config = dict(
    model='class-conditioned image diffusion model',
    conditioning='class',
    norm='groupnorm',
    blocks_per_level=2,
    shampoo_beta=0.999,
    max_precond_dim=1536,
    epochs=27.1,
    warmup_steps=670,
)
Rows from block 5 of a small class-conditioned image diffusion model, named by matrix and row number. Rows with one number belong to one channel. Each number is 128 + 32 x the weight over its row's rms, rounded and kept within 0 to 255. All counts start at 0. Numbers have three digits each.
After each channel's rows are labels from the 100 images, of 14848 (inputs lightly noised), where the channel reaches its highest value: "strongest on" is what is common among them; "colour at peak" is the nearest of a few named colours to the mean colour under the peak. Only what is clearly more common there than usual is listed. The data: reaction-diffusion patterns (Gray-Scott).
# convs0: first 3x3 conv (model.mid.0.convs.0.weight, 192x192x3x3, each kernel summed), inputs 96-191
# convs1: second 3x3 conv (model.mid.0.convs.1.weight, 192x192x3x3, transposed, each kernel summed), outputs 96-191

convs0.128:088139184199096127112171109150155094142060108116145092178085148122096174132156109196115137110142158168124150076113096151223142130131179139161190067094101141162126124096080143115113132140159033109186105130155121101117116148137134141112124115117116133141172145069173165158129099107144101127
convs1.128:128136171128159095150125129125167117098132123168106134110044129149200152132090184107138133121097128172125179187150140116134047118094131101152087156124192123105136154077139152119177157123128174158217117056171158170193134119093120072136159097159115162146089165123128065133154088173136158149
strongest on: warm; embossed; feed 0.078 kill 0.061
colour at peak: brown

convs0.36:112134161134158114087093128134121125095107134117090176097188114130169115107107153147157069147146155115129100172119128109115152162102096130138156147176147124169117105160149062154155150120198116146123130188138142103147121167060104075167138146129104136151128068166108134118255160186091122177
convs1.36:141099119073077104147144133131130086154193084142101107136145127142151171152122139128155173134169084176116116150147175093149117113139159175129107163107142112149093166140097138092133102089135091143102132116180133149114115084153141119187143128145140150143071132164140118119144185128137174121
strongest on: pastel
colour at peak: grey

convs0.4:138112163088177168150139090133083111172099108147090101059211144163143119116099125108173134094150184090143118092115151126107138114091091121063127147110111116172128094089119084153112100160078090108109136207199111218099107100096081109152119186123119133093083187160173137141121129146119080161
convs1.4:125099129192115045171142087111132120145099075090115113137150132137113137107168145128126174115092160155183131175131137143137119104180125198155162114083116172141161143185121098102148066137157166098123151130154141153138100174161082122097163069136145124168168115090111099071100141072142107132
strongest on: grey
colour at peak: grey

convs0.1:044160124115104126134140147103112171101107241089143058170126144079070152135034124193191122159083125119104123128138135155098119108150127091154123129146091169134153112175099115152116139118150086126065104131119106098166170114123088131081151094109127082174127159125151132160149067118120186124
convs1.1:140105119131166229166141144128115052135163145147078178083117155146145156070115141102082151115140204144115130174204118144178165123107093087118091148106136152119117114164105098057144052136144087163139118109132157082147090131059130141141197123155150153141166173198094109126127133067146078131
strongest on: grey
colour at peak: grey

convs0.146:123096106155111075128137144139102214104101117078158110107071080097180159146178116125084161193120111140119111139097193165173100142121124097158131118151144124103135111121109169151156123105095138154221141119101136171126080061098181146142161098199126141141112099098131094173168110122130125109
convs1.146:098090111124098097161082161078153063189159129111089127116069127095088074133124097178144098067111153144148145122111193124172146108124155121097098176125143144125125129126193155157111117105188129153100128066111169078109151228118132157135111123089157116143130127122130129106115105094138119124
strongest on: pastel
colour at peak: grey

convs0.33:183138134107111164121126107173133139139142097118153119106157155136193108131079128092147098135144175119091095106182226147201158069081096132125086138141172127076143170091133116132111027110124156147146077130138138193148153149156122155124101116147134175098136155176137188147092105158119152130
convs1.33:163113134120149075121146142135141183172130144111179126144127119108089096149167118102041145159099126159135125124099053131125194118120189136090129157159124117149162115132186130151117246110129098118120137150138156155096101085151141131115125128144141131126139106057123094117140118132118151086
strongest on: embossed; pastel
colour at peak: grey

convs0.65:129079184106127098132085142115124139116099206143121124141129126131141173120143095160127139119137099179127088138120098149050147118121145060100145061126138177128133117187124044127105120143122121117115152121084153133145091102115185098123129100148181133181117130131146117117106171120076127157
convs1.65:095136061105141143143123113099155068115186113149042147152077160178174127156114139125111099141134122103069178122085104126111158108110138122175129171170099132076122156194157129182097163158191087117110136186100118085156198174141095169142100230159131105126151099188101154126084097101170148138
strongest on: dark
colour at peak: black

convs0.101:101132180097123111109124156108134161045091121122074142102120130139120116129139134130090100158098105158141112147106203160139115197134110145153181099139140158138126131143120187115142208130152135135157189119091189165086060138138124112131166137135117110173125086087156072142132197204102084130
convs1.101:125133148123134101105116074124124055130116144146157132100104145195092143126128139106145176132128158100140122159143082121091124000143158085196128162127142118183134152148111090139142114119164118140135102154161053098180128177075088127094120124071091083132140137138118143190151133082149138128
strongest on: pastel
colour at peak: grey

convs0.180:177109153142131175108131152152113111206118129189105167103232124182171072098195131109152082137221106094115152126126185118149092082122120146142098119097155121097109168107129151119109153112136124109090096125124138097095144185098168123160091081112083157110169165122148111144090155124163145105
convs1.180:160146103143113094092092058099170156046125112082169087175109119126138139145127136188108112137094106127147075149136108095110104145150135076107160107143110122110127115105091089163148120107106114191151177197175157171133174058162103137135091200196125094078144165138142127134173075158075137213
strongest on: cool; dark
colour at peak: black

convs0.84:165086090116127140139195136107105144162104119159102173135181125179168093130136078095107144120156138117146160139100160115124074160080138183141152138084148118098090159098139152134148158158157133118117154223168085123145110172112086082192070161136101135085131122145120088094123162136089044123
convs1.84:080174143095107127090125099140184138107076100097137089114074157173106044114112121150138090112138110132173089088126117105121092144111105144103121158103140149108127059099133169186120142123158161141127129094160119124142149119158173116092086131116122096146066104059110106153098106182166137157
strongest on: pastel; feed 0.022 kill 0.051
colour at peak: grey

convs0.21:162156135085168166124161113191075159137163079157152136071083141113138161115070145131125113119087127130168111154133172131158155081106153116117062154139155116125139108104123120127106130132090085133154130132099087143119153081146095154153096127130149123121169144124103152133182122051108136142
convs1.21:108203146174202115117107154113160155070153184194079087086134142123113108177150122129118136115076090174167153115151112126173178176159145105132124114135122143119101154136177119131164146202122108105162101140161201202121141092096116140123178074122138148141184152139165116105129129178155127061
strongest on: embossed; pastel; feed 0.062 kill 0.061
colour at peak: grey

convs0.60:104159194155123095150145128120176156092092151166137096101148120104094140100161153144104071129168142105150164203174104042185171130130124112113146121149121096132116104127134157087133127179165149112143150115101090094111114121138163120123136093160151127111141141069101121098129105144113149113
convs1.60:110138097130160143150147118164181147104156159050151146181102149119178094153022126098127080064117107093105131111110099147133153201112096128129146039108165124130132125143133062115130140083108095164132069095105185116084127164119112134106089229122114127137144130168110135119146187147148166112
strongest on: embossed; grey
colour at peak: grey

convs0.0:085095105134108157158078106110125139117211116106151105114091105072071148170117144155127176089134156116111184108084146110147130134140154135077128135188037101129150129144143146137137074088078192090172121064140179116128129097137118142134142132136109109115128111126139103117045063122170086130
convs1.0:129171150174091082103131104104095149210105108108152138088074149114102134107112072114123090137162164168191064156159156112153138065095076160126160107058115122102145091107176128139117091149131144122182170095074177104131136126100196110112126162113112088105156109083103084146208078118050177079
strongest on: dark
colour at peak: black

convs0.133:128137086195109063124170169132151165173100152142130104173125121135133129123138111154141106118152123138098112142124065124076132111143113112141125077152089113137137123140132144107158154072143119127112148039149136076116108136121164133063145135141120139131181085125130166093118161147088102118
convs1.133:154150139104113129122134080134165176112046130165145176071065096095155206121115106180118185136175052107107143145123066122129168176099108166131102103122113087148111136173099189144134131111138160125140096150073115164168193095163152126086123082088148131101139154153085129154117111074134161095
strongest on: vivid
colour at peak: green

convs0.109:127158188130099133099123164073152173099159234166096157159082147161099106129168130115115092068132138143158184125058131149125098162166096168182156183133181135117165172154127114161105163132124123135091082094134136128120147106168089122081142172097102105197126090127139172092071215090101103078
convs1.109:115158134106165139093136108184068104170146079157120147150191117141169189167210135070099186165168144111145095163202129124124162071094115099112129133093129117088103123150141112101090124153136082098166071156135097122125091165051140145200172093102174129121129105099112145156110132149095131123
strongest on: pastel
colour at peak: grey

convs0.82:060081163145158136180179097067159145136130216101161097208109067221156155099163123085112187106127153166114117159113088131129104119116102077108142145125131122106087169148136115123146108125130144121135181083096140088112126137076166117217155109122172189156130161086109096163152119133132134132
convs1.82:167101052069103201110163142184119145120167146054121145102145085112142103128105106168092117095106156124141107135096079116149094101157140131171162104145115134103111120119152140153193114116116077135141145099168079087089091064128102114162100151105097134120093125134088142083138134151099125100
strongest on: dark
colour at peak: black

convs0.44:152141121134118100137179144130090064138159090150135089125159071098185120129116121129115116118137171167172146134138138137118152063100110048048101098140140132125113161116120136101106088064140175114134059138060132114115193083187129138110113105175145125104118150119137164095079077124171169071
convs1.44:116129133146138134148087164165061073148180174150148159118090122152142110096107133132087146116147125112084116133171099147122094072130132110121106098146120153133145134125070158030131050131119107157143073142107117133136158084110143158109105158118147139140091172098162125182116086072113129146
strongest on: stretched; embossed
colour at peak: grey

convs0.47:120150152126140072125135137198134123150124132153179156127098088203148110119097117123125110106135167194143149115123101136088156071123109078143123150087096135087166105138153114119157106146177131115121139089088124056136082179120131082144138140134126100140140099088086148144082099155156148085
convs1.47:106150040168127062129086146134109065088112164139136117155078158060103153158157121189126124169085119071143108155112137194142134191122161129141057114161215096139095089106106135087129091084105149166108132152099153158107129109094130153159112101144091151105090109103158115131137102107145093180
strongest on: vivid
colour at peak: blue

convs0.22:128128162090155110124100167193159112129156156106142132068143146108165137118140133135146080110161107166174099121159235182112110098129094152102139143079098147072123126150134107110100160104184137130125152122105172096110066079048120140115150164165112143135113115135150128179075099207114085111
convs1.22:105126135131170147121136126128130092102093141137125167043128148144147139133129137134101152150121132116104143142114087133164175090150115128129054155123139121213109133167129124065113162100112114164121143138119144178128111140176139129132155169135123120138083157155126144107154142104146152096
strongest on: embossed; grey
colour at peak: grey

convs0.141:073131110160083116137135106126206175090082206147118096098025159111131187166134128154080126053079180125079101104107098096125143136150156152095126163155108154116124132167094106064131107107127090163116089128114122097112109131096112137101152123141159109189121082080115087139158106100146117157
convs1.141:093094173139208173097160150135118082108145121160133103111153092112223103106099140156188182126192097130103160113149029143113114091164168118181093063076147176165112085152118093153104105129148170177172105081128124142118113111124175062108124130170113208194128163151122180095077166119161088146
strongest on: pastel
colour at peak: pink